Rows from block 13 of a small image classifier, named by matrix and row number. Rows with one number belong to one channel. Each number is 200 + 20 x the weight over its row's rms, rounded and kept within 0 to 999. All counts start at 0.
After each channel's rows are labels from the 100 images, of 14848, where the channel reaches its highest value: "strongest on" is what is common among them. Only what is clearly more common there than usual is listed. The data: pixel-art sprites of 400 made-up characters on tiled backdrops.
# convs1: 3x3 conv, stride 2 (model.blocks.13.convs.1.weight, 384x384x3x3, each kernel summed), inputs 215-257
# convs2: expand pointwise conv (model.blocks.13.convs.2.weight, 1536x384x1x1, transposed), outputs 220-263

convs1.200,229,209,229,243,181,217,204,196,226,202,226,181,197,189,232,203,213,177,203,204,214,197,183,156,221,236,176,210,202,224,178,218,190,240,216,193,165,181,176,207,180,211,214
convs2.200,201,226,143,206,195,210,202,187,206,195,207,202,205,179,195,198,214,207,201,209,210,242,208,189,197,188,204,196,197,200,186,202,196,225,227,197,190,160,190,194,161,209,212,194
strongest on: purple

convs1.167,210,160,226,209,204,175,191,199,190,220,183,220,225,222,215,181,204,183,211,207,190,228,225,251,200,223,144,151,132,198,195,233,225,200,188,174,158,199,224,206,195,208,152
convs2.167,206,192,281,199,223,193,196,210,150,206,147,203,174,195,201,207,200,203,192,201,194,209,202,220,195,199,194,204,195,209,200,215,217,204,182,172,217,216,211,131,188,200,197,209
strongest on: orange

convs1.362,204,187,228,236,190,212,202,227,212,176,189,191,211,236,154,231,150,199,201,206,190,197,199,161,184,215,179,213,229,157,187,176,184,201,179,197,201,197,224,228,196,220,216
convs2.362,203,182,200,221,155,223,204,185,206,207,206,180,178,203,182,179,208,199,212,193,227,190,189,180,192,196,187,216,204,185,196,194,214,179,230,202,167,207,202,197,239,217,201,200
strongest on: purple; white; red

convs1.154,185,184,228,180,219,205,214,177,232,194,206,216,214,185,196,236,219,179,196,177,214,198,203,223,217,206,167,196,219,193,241,196,168,234,237,192,197,215,208,213,176,173,214
convs2.154,207,213,227,198,200,211,196,187,198,205,191,179,199,198,200,185,190,160,202,188,204,203,182,212,169,173,174,202,206,181,198,152,150,235,218,185,209,230,185,233,178,213,208,203
strongest on: yellow; brown

convs1.150,180,215,188,201,181,203,220,194,210,200,201,207,182,204,174,216,181,231,188,196,169,197,208,185,208,206,198,194,223,207,204,227,225,236,216,211,185,225,236,183,204,208,182
convs2.150,201,198,187,215,246,180,211,180,206,196,202,214,236,231,208,191,168,217,207,193,209,230,208,189,202,164,206,209,201,206,189,201,224,246,209,181,215,179,192,179,149,175,218,207
strongest on: white

convs1.54,213,242,167,196,211,211,225,182,198,182,202,219,233,212,214,208,209,188,204,204,172,178,224,210,196,237,180,179,214,203,207,221,173,177,223,195,203,208,201,225,215,196,195
convs2.54,190,203,270,197,166,193,205,189,222,230,217,217,220,205,194,152,191,192,199,173,190,205,196,202,189,235,190,206,196,211,205,179,181,154,140,216,201,208,209,215,212,199,201,198
strongest on: grey

convs1.100,246,185,199,171,211,204,190,196,217,198,216,215,199,163,203,156,202,240,176,186,195,174,198,218,222,213,171,188,171,232,170,214,199,245,187,203,156,222,201,164,192,206,180
convs2.100,204,215,269,200,218,216,190,195,155,221,154,193,208,185,208,258,249,198,191,198,193,198,203,199,217,208,183,192,208,197,211,190,190,200,189,200,201,181,202,181,211,198,203,203
strongest on: orange

convs1.53,204,178,213,175,192,202,200,198,195,215,168,204,218,213,220,188,209,197,186,213,217,194,243,198,177,181,163,211,208,173,183,230,182,178,230,217,218,188,220,231,190,208,175
convs2.53,211,189,122,206,263,213,203,191,197,211,202,202,196,201,202,187,207,204,198,199,195,201,209,225,178,146,196,201,195,186,208,244,222,279,211,186,202,194,200,201,200,201,202,209
strongest on: large; white; pink

convs1.5,188,218,188,190,228,209,227,186,223,157,203,185,220,233,213,206,229,192,204,193,182,155,155,201,216,213,218,175,218,207,213,211,203,196,205,207,218,210,205,220,195,231,193
convs2.5,194,193,202,191,214,197,145,206,215,189,203,193,191,208,196,199,197,209,199,199,197,191,208,174,181,204,133,210,204,186,193,193,199,224,146,182,201,188,186,163,173,199,214,208
strongest on: green

convs1.365,205,195,228,145,173,184,195,198,209,201,221,245,161,156,214,208,200,167,194,191,210,205,206,238,205,228,193,221,207,244,182,214,163,227,197,222,202,248,202,218,201,221,222
convs2.365,183,193,203,191,167,205,211,191,201,242,194,182,182,208,211,171,167,205,195,208,198,192,201,203,200,230,198,204,204,188,211,195,205,166,205,178,189,185,213,200,207,188,226,197
strongest on: large; black; lower right

convs1.332,214,228,204,195,172,223,222,157,221,208,154,189,202,192,201,228,204,209,163,184,212,203,218,202,213,215,188,169,203,190,202,186,193,192,227,188,190,214,179,196,212,179,214
convs2.332,197,205,149,195,186,208,200,193,249,221,229,199,223,194,206,196,204,175,186,192,193,195,189,196,217,226,209,190,208,215,215,179,156,187,194,203,203,246,210,214,216,207,202,204
strongest on: yellow

convs1.35,193,232,236,210,212,214,198,191,185,193,195,217,220,219,200,208,211,204,173,208,190,208,219,173,220,195,155,223,209,189,153,210,192,181,175,188,181,203,217,181,212,213,206
convs2.35,199,186,176,183,176,204,186,170,201,202,206,204,192,197,191,190,203,208,200,184,198,208,189,178,176,234,175,208,198,172,204,206,209,223,210,201,175,186,211,179,197,203,193,175
strongest on: purple

convs1.280,169,188,192,173,223,202,220,210,206,164,192,201,230,181,216,187,224,168,206,244,211,191,205,200,198,177,176,168,200,208,217,209,197,202,208,192,235,198,228,206,162,184,220
convs2.280,194,200,190,207,204,208,217,198,200,225,212,196,217,236,202,256,210,194,204,211,213,199,216,191,234,214,219,209,180,198,237,198,202,164,173,199,267,156,244,227,242,210,201,205
strongest on: blue; teal

convs1.51,218,173,212,195,157,216,169,218,205,193,215,212,189,221,215,233,215,177,211,204,175,196,211,181,191,208,171,237,237,202,193,229,192,226,197,195,198,201,228,229,178,230,181
convs2.51,207,198,134,205,195,202,217,209,191,196,186,204,179,189,214,200,207,208,197,198,199,209,206,191,204,138,201,205,210,188,206,208,200,254,260,186,174,195,208,205,201,187,205,210
strongest on: white; upper left

convs1.263,202,190,191,182,210,197,231,211,215,176,213,210,240,196,217,205,187,189,202,203,161,206,199,227,220,216,139,187,161,208,207,216,219,227,190,224,196,212,192,201,177,223,194
convs2.263,182,197,243,196,184,191,214,186,202,184,191,192,171,218,190,165,200,207,208,168,215,193,196,207,166,200,215,206,204,208,196,217,206,255,205,218,198,223,201,181,232,208,206,196
strongest on: green

convs1.165,191,207,206,171,173,189,194,204,198,221,215,227,179,169,215,243,214,198,192,179,169,203,190,182,204,194,215,194,213,191,194,210,171,212,196,245,188,215,217,190,239,207,175
convs2.165,212,206,174,191,183,206,198,206,186,200,202,185,164,211,201,209,208,201,208,204,200,218,208,201,224,227,194,182,214,172,199,192,204,150,220,212,206,195,189,205,222,197,198,202
strongest on: pink

convs1.297,224,195,203,220,220,204,217,188,201,215,218,211,213,201,172,201,213,226,213,201,175,221,193,178,214,217,169,182,206,233,189,222,191,204,200,214,227,118,205,198,192,213,199
convs2.297,201,199,191,213,222,163,197,226,194,204,210,205,226,220,187,205,213,186,199,210,214,198,194,206,203,201,202,210,189,191,203,197,198,219,176,163,214,154,204,229,201,205,178,140
strongest on: red

convs1.256,203,215,239,201,224,174,204,191,211,199,180,158,200,185,201,206,229,190,200,194,235,212,211,156,206,197,234,195,213,235,217,197,200,223,208,197,225,175,212,205,211,210,206
convs2.256,206,184,162,178,235,183,201,180,200,206,198,206,187,197,196,193,197,197,247,222,221,201,198,193,202,215,207,206,218,196,198,217,209,199,198,200,200,251,190,183,195,195,205,143
strongest on: red

convs1.191,184,167,224,167,191,193,196,202,213,215,183,197,208,173,201,232,244,193,169,201,179,211,234,201,236,174,200,231,218,232,186,199,191,228,176,207,176,196,213,196,169,194,209
convs2.191,209,215,233,229,203,204,189,205,205,178,199,211,151,207,180,277,191,208,202,181,200,188,202,216,177,167,200,211,193,198,205,208,210,234,194,188,183,147,207,216,197,190,186,197
strongest on: teal; black

convs1.257,227,189,195,179,186,188,195,175,227,189,173,204,191,168,208,227,224,187,204,194,186,255,187,238,188,174,195,198,207,258,214,191,183,210,194,221,176,195,230,244,187,206,186
convs2.257,182,194,211,210,201,206,128,204,194,198,201,205,208,192,206,163,183,214,202,193,210,205,185,150,173,172,177,209,208,185,197,196,221,178,141,197,185,169,184,180,182,199,215,208
strongest on: pink

convs1.84,206,199,195,209,199,202,223,220,214,181,191,240,200,176,167,209,169,203,204,182,171,206,226,181,203,211,179,209,185,192,177,198,186,231,236,130,192,193,206,210,214,207,198
convs2.84,194,203,218,213,192,190,195,207,209,215,200,208,210,206,191,199,245,190,198,199,185,202,201,202,187,187,198,195,178,197,241,211,204,212,226,192,264,256,244,215,230,186,195,206
strongest on: blue; lower right

convs1.188,202,184,181,193,216,181,231,168,209,238,153,224,232,180,222,169,194,207,226,164,235,222,194,230,205,179,144,189,204,200,197,201,179,222,206,203,167,213,210,220,184,206,177
convs2.188,194,213,164,193,219,203,195,207,191,189,193,210,225,217,192,186,200,175,204,218,180,205,195,227,185,185,182,180,194,209,198,154,145,231,212,202,208,257,198,175,187,200,204,199
strongest on: yellow

convs1.78,192,245,208,186,201,220,198,174,197,204,213,208,237,198,211,228,210,190,178,160,175,214,221,197,219,218,201,159,195,167,172,183,181,228,176,241,173,199,202,217,181,207,204
convs2.78,195,203,179,195,186,211,202,209,198,196,205,222,168,185,204,178,215,163,201,204,222,193,209,218,209,164,190,195,209,187,203,135,144,216,197,212,216,269,210,213,221,192,211,192
strongest on: yellow

convs1.21,219,196,201,185,201,188,175,194,199,211,186,185,209,202,213,186,221,191,189,210,244,187,207,189,194,185,195,202,199,207,180,241,201,188,208,198,210,178,186,211,201,220,194
convs2.21,209,205,240,207,151,224,221,187,174,213,172,201,240,211,202,228,211,189,196,214,210,201,196,208,196,202,171,203,206,203,209,202,198,230,209,201,201,205,216,153,225,192,203,221
strongest on: orange

convs1.81,196,143,207,195,157,212,169,194,212,221,185,223,209,169,195,237,216,175,244,186,161,165,218,212,217,186,178,179,213,223,197,185,198,235,216,204,191,230,221,223,219,209,189
convs2.81,212,204,185,212,217,221,211,207,206,195,193,192,239,203,198,220,186,193,205,194,170,209,217,200,176,153,185,197,193,192,186,198,189,246,242,196,195,173,178,167,202,196,198,209
strongest on: red

convs1.366,186,195,245,216,185,171,226,217,189,187,152,194,183,209,184,190,198,234,179,229,191,226,229,176,213,192,230,231,218,226,182,198,193,220,178,201,187,183,195,146,204,205,195
convs2.366,223,189,180,199,177,209,166,208,199,187,198,197,210,211,205,202,245,201,192,209,211,195,215,218,208,203,174,197,203,169,187,174,193,193,124,209,183,157,185,193,217,195,187,199
strongest on: grey; black

convs1.231,208,162,203,196,147,197,160,166,228,212,179,176,205,202,205,193,227,177,201,186,184,173,206,241,199,184,197,204,188,191,188,211,172,226,225,210,217,203,189,200,157,235,209
convs2.231,201,202,198,207,211,207,209,212,202,189,216,195,263,204,206,230,210,189,185,195,212,200,187,204,174,173,223,194,188,184,200,169,133,175,174,188,226,160,193,206,189,211,226,214
strongest on: yellow; brown

convs1.19,193,175,191,196,233,196,184,221,206,219,186,213,193,200,206,218,196,198,213,201,185,196,229,198,230,179,169,200,200,194,190,213,221,226,163,205,185,178,209,190,155,201,212
convs2.19,189,215,189,203,212,191,207,202,207,185,209,203,197,175,203,236,202,201,197,220,196,200,201,202,215,213,217,202,203,197,228,211,206,193,201,195,231,197,221,218,222,210,176,210
strongest on: teal

convs1.333,184,201,206,212,202,217,210,228,216,173,191,209,178,215,201,211,213,192,169,197,198,208,229,209,204,155,186,221,209,212,181,215,199,197,212,89,183,207,205,215,203,202,199
convs2.333,175,194,210,183,235,200,173,219,190,195,193,197,239,196,208,236,191,195,201,214,198,179,200,194,224,243,197,178,198,205,197,196,189,177,171,218,212,182,210,171,226,206,203,204
strongest on: black

convs1.249,152,182,207,244,170,217,213,227,180,175,190,217,204,204,216,227,167,181,166,190,197,196,208,217,207,204,180,214,186,185,204,190,197,189,176,212,208,182,182,176,175,204,227
convs2.249,204,198,209,204,185,205,201,162,206,193,201,211,191,200,204,207,200,200,194,208,206,243,197,202,195,156,202,209,200,186,192,200,198,232,230,192,178,226,191,200,179,194,216,203
strongest on: purple

convs1.337,223,266,215,220,209,179,187,224,208,187,178,179,197,209,210,199,239,160,210,205,192,194,214,208,181,209,200,169,214,206,176,190,202,207,205,178,223,175,212,222,233,214,226
convs2.337,204,205,234,181,201,149,195,191,191,199,197,198,227,187,162,197,205,207,220,223,232,214,194,199,216,219,195,205,211,186,198,202,205,183,193,207,197,249,190,190,220,227,196,143
strongest on: red

convs1.8,218,158,214,244,214,212,218,203,192,213,175,206,180,205,188,214,217,209,212,177,157,215,204,214,200,182,200,191,207,222,187,181,189,187,179,194,237,204,215,180,180,165,215
convs2.8,172,189,247,198,203,211,171,197,167,191,179,191,141,231,199,203,194,208,216,172,180,208,215,196,165,194,177,182,196,218,199,214,209,208,221,211,192,164,191,157,224,207,194,221
strongest on: red; white

convs1.41,199,184,203,217,230,205,232,196,213,211,190,237,227,194,193,202,202,196,219,205,182,197,208,204,204,218,191,177,186,179,199,209,193,200,235,201,185,187,220,220,224,210,213
convs2.41,190,205,237,202,151,175,218,164,217,232,214,199,193,191,197,195,200,203,209,222,195,195,196,190,210,191,222,210,193,209,209,214,213,144,164,204,196,205,205,210,219,207,203,187
strongest on: lower right; black; grey

convs1.116,206,176,221,180,212,198,226,211,211,209,204,211,190,207,192,205,211,194,215,211,188,173,214,210,198,182,207,227,217,215,189,195,193,208,198,219,201,189,197,202,210,192,221
convs2.116,209,205,158,198,234,180,208,171,210,165,212,171,180,209,199,207,205,191,209,177,203,187,183,189,198,168,201,213,205,203,204,207,205,247,195,194,187,195,194,194,213,210,207,204
strongest on: black

convs1.213,222,176,221,183,189,206,196,201,210,184,191,169,179,180,199,216,199,208,196,212,203,186,222,231,202,192,238,192,217,195,167,161,195,221,202,209,178,193,213,216,184,208,184
convs2.213,196,186,150,194,228,204,215,215,206,184,207,212,180,210,221,154,202,195,210,183,180,199,188,198,181,175,190,196,207,209,192,206,193,251,194,193,184,203,192,183,198,211,200,191
strongest on: pink

convs1.123,209,197,239,185,185,183,203,193,212,191,189,205,202,159,206,221,243,181,164,197,176,194,220,227,223,212,218,193,193,205,157,191,152,193,190,191,201,174,188,199,201,178,195
convs2.123,194,222,271,190,192,204,184,215,203,197,190,198,190,188,194,217,208,153,203,218,188,211,191,188,194,221,192,163,203,213,197,168,166,201,222,192,206,245,209,201,186,202,190,189
strongest on: black; yellow

convs1.104,230,217,166,189,213,205,194,230,192,183,209,194,163,171,176,212,187,175,184,201,181,203,228,188,180,217,217,179,186,177,181,215,191,200,226,171,173,196,198,182,221,224,228
convs2.104,195,214,161,204,199,202,207,203,204,202,193,208,197,193,195,170,204,193,193,194,190,186,202,214,203,194,187,194,196,204,296,211,202,190,218,201,280,197,267,193,272,193,199,202
strongest on: blue

convs1.251,221,185,203,171,184,195,205,221,227,183,180,204,183,172,208,203,235,211,163,231,214,224,230,203,190,195,226,209,216,211,155,196,177,207,171,222,191,222,217,211,198,190,191
convs2.251,228,191,169,208,225,171,215,173,211,236,193,217,169,208,199,175,212,213,222,210,230,204,212,183,217,201,213,204,190,189,203,220,220,163,158,196,196,197,198,195,200,214,210,197
strongest on: white

convs1.310,216,186,180,187,189,234,202,212,178,217,205,193,187,220,222,232,217,183,205,198,200,163,215,185,195,189,178,199,197,232,204,194,180,223,214,189,214,212,202,230,161,214,190
convs2.310,207,194,167,193,224,212,219,217,224,194,205,197,185,206,216,305,199,197,204,250,196,219,206,204,195,149,209,192,216,197,197,221,201,213,184,193,183,196,215,213,178,196,183,207
strongest on: teal

convs1.203,204,195,166,236,250,228,194,205,209,210,184,196,194,167,187,192,178,200,170,217,183,202,171,203,224,203,145,195,236,199,173,212,232,196,188,199,192,219,200,210,153,194,201
convs2.203,212,185,179,190,244,213,200,186,204,179,201,193,243,182,187,231,210,202,199,214,190,218,200,217,155,164,198,205,184,203,207,217,203,264,235,189,210,220,203,192,203,185,182,202
strongest on: teal; white

convs1.334,193,187,181,192,202,203,194,212,195,155,211,167,205,224,183,222,183,202,208,201,175,164,212,198,212,196,206,182,223,221,199,216,200,206,210,217,175,194,208,190,140,198,243
convs2.334,201,193,213,183,207,220,206,202,196,233,202,205,206,205,200,244,209,199,201,236,200,189,210,227,241,216,213,194,202,191,202,196,201,190,151,188,207,232,194,229,192,201,184,209
strongest on: teal

convs1.312,224,205,225,177,174,216,210,136,201,173,161,176,198,203,205,213,215,193,158,188,180,218,228,199,209,225,206,197,189,199,184,191,182,193,205,178,192,206,248,203,208,227,220
convs2.312,211,226,199,215,188,207,206,193,206,154,199,217,153,207,171,198,207,183,213,170,248,198,191,195,179,209,189,207,214,173,201,168,179,200,198,203,221,251,206,236,196,225,190,196
strongest on: white; grey; green

convs1.295,210,226,204,225,201,189,212,208,208,205,173,169,226,189,159,204,217,237,211,211,172,220,193,196,230,198,190,176,228,185,186,201,217,229,200,170,222,180,204,193,222,197,193
convs2.295,193,202,186,195,222,168,196,186,216,175,206,221,189,204,195,240,220,199,212,212,213,201,215,213,194,161,195,179,203,162,194,204,206,206,171,220,197,224,181,186,176,226,188,168
strongest on: brown; red

convs1.364,214,197,165,208,200,188,198,241,210,195,199,207,156,194,182,218,172,226,209,215,188,222,218,189,212,203,185,195,193,198,185,194,203,198,222,100,194,222,197,226,193,228,202
convs2.364,211,195,182,202,214,199,200,203,200,202,194,198,179,209,198,180,228,205,207,182,194,183,197,207,175,182,198,198,174,199,265,216,215,210,215,194,242,179,269,217,274,199,204,205
strongest on: blue

convs1.109,215,184,185,165,188,227,219,203,219,211,199,199,183,197,220,199,232,188,230,168,192,194,208,227,227,183,202,213,227,215,206,183,222,200,198,231,195,176,206,189,153,208,175
convs2.109,219,205,174,211,186,199,206,196,186,213,194,215,196,231,234,222,225,191,202,205,184,215,194,202,233,230,207,222,190,186,202,203,198,132,158,177,222,190,194,210,187,182,204,199
strongest on: brown

convs1.93,214,183,212,174,184,211,191,195,212,236,132,203,222,194,199,177,221,206,218,212,204,183,207,222,207,219,173,194,199,198,177,196,187,199,194,196,204,216,187,186,206,212,197
convs2.93,202,192,302,216,201,197,211,178,128,185,140,209,192,212,201,235,215,195,204,213,197,214,199,194,212,243,203,202,201,184,200,218,224,175,168,206,203,207,192,197,209,192,195,207
strongest on: orange

convs1.135,195,157,188,164,190,218,218,230,220,212,202,196,221,207,197,222,211,199,192,218,209,181,190,242,199,170,149,199,210,251,152,206,193,193,213,208,164,196,211,225,170,176,209
convs2.135,185,196,89,201,209,202,195,163,191,225,189,200,244,209,179,198,201,206,212,209,181,197,212,214,198,154,210,208,199,252,209,205,202,247,240,190,218,205,208,227,188,186,197,194
strongest on: brown

convs1.85,227,179,202,202,190,211,214,209,210,209,202,200,200,224,220,212,254,173,192,222,209,215,214,209,201,175,203,228,196,211,180,212,221,197,196,189,161,193,192,216,191,212,218
convs2.85,211,215,119,219,134,199,208,190,198,214,197,204,188,219,210,199,197,213,201,207,206,239,199,207,213,186,204,199,206,209,200,205,205,208,203,184,198,210,193,217,196,191,195,187
strongest on: purple

convs1.234,213,195,186,187,203,217,189,188,235,205,182,168,211,177,187,174,211,216,178,204,183,203,189,238,236,212,213,180,227,211,216,178,194,200,194,224,186,216,211,195,177,185,228
convs2.234,219,196,273,208,216,193,198,207,204,216,197,199,268,197,192,206,188,215,209,213,212,191,203,207,180,201,211,197,193,196,187,203,197,232,227,218,200,210,181,195,187,211,200,191
strongest on: large; white

convs1.46,210,203,225,183,191,214,196,198,200,191,169,170,200,216,177,237,209,238,193,197,181,203,228,197,208,184,195,220,231,205,179,180,162,221,189,221,186,193,174,194,195,171,193
convs2.46,202,206,132,194,223,174,215,200,205,190,194,185,175,179,175,216,209,216,213,213,247,197,204,188,196,178,203,224,198,191,188,208,205,236,219,196,178,227,192,192,191,209,172,164
strongest on: red

convs1.83,226,212,221,174,205,231,202,194,222,178,229,214,219,185,207,210,175,180,249,187,182,235,212,184,221,197,209,212,189,193,195,195,201,204,229,164,201,181,199,191,212,182,207
convs2.83,200,185,157,191,195,210,199,174,195,198,192,200,245,204,193,217,191,206,191,211,204,247,195,205,223,195,219,201,199,203,195,196,207,191,181,194,188,179,190,182,193,217,205,209
strongest on: purple

convs1.117,191,194,205,175,198,221,179,221,212,175,195,175,197,199,176,217,195,192,214,216,214,199,216,162,224,162,190,212,230,233,185,166,196,218,211,201,197,193,229,201,166,219,230
convs2.117,217,206,188,212,187,229,192,232,186,205,200,201,187,198,214,202,198,207,210,198,198,190,218,217,212,182,202,197,207,169,196,196,194,234,214,178,192,191,202,206,172,213,206,206
strongest on: white

convs1.258,174,181,198,232,221,237,217,224,191,207,225,211,218,180,184,200,208,173,213,216,215,212,197,196,210,207,185,193,196,178,163,215,197,213,225,209,179,182,201,236,209,233,194
convs2.258,202,191,185,208,220,202,202,212,212,209,209,194,193,194,204,195,202,196,204,192,203,193,205,207,213,182,217,203,191,205,257,188,200,214,201,188,230,175,278,215,259,184,174,201
strongest on: blue

convs1.156,218,178,229,180,189,209,185,207,211,191,210,196,217,205,191,179,220,191,196,196,181,192,194,174,216,196,213,221,211,196,169,183,211,221,175,237,185,212,198,199,185,192,213
convs2.156,157,199,194,206,212,165,139,225,202,196,202,205,170,181,205,201,209,205,207,190,210,190,186,172,200,188,142,204,200,192,191,215,214,225,188,198,191,212,194,162,196,195,209,201
strongest on: green; black

convs1.159,233,232,162,187,224,210,200,207,185,203,177,197,191,194,178,202,190,218,181,183,180,209,184,174,216,232,186,199,165,221,175,192,205,214,197,95,196,188,223,209,211,216,189
convs2.159,205,207,209,192,214,216,207,212,207,204,207,196,200,204,203,195,208,198,194,206,201,192,212,187,205,208,188,201,187,202,271,196,201,209,196,203,238,213,280,205,274,207,187,197
strongest on: blue

convs1.242,175,183,216,225,225,222,212,146,227,230,209,204,213,176,212,195,241,219,216,192,197,221,232,241,225,225,182,185,181,202,207,200,206,212,199,196,207,211,204,222,199,211,200
convs2.242,208,216,190,193,211,202,209,205,226,195,217,207,194,179,204,180,195,152,193,199,199,198,204,211,187,203,163,183,203,217,206,134,125,215,207,194,215,172,205,210,204,202,193,202
strongest on: yellow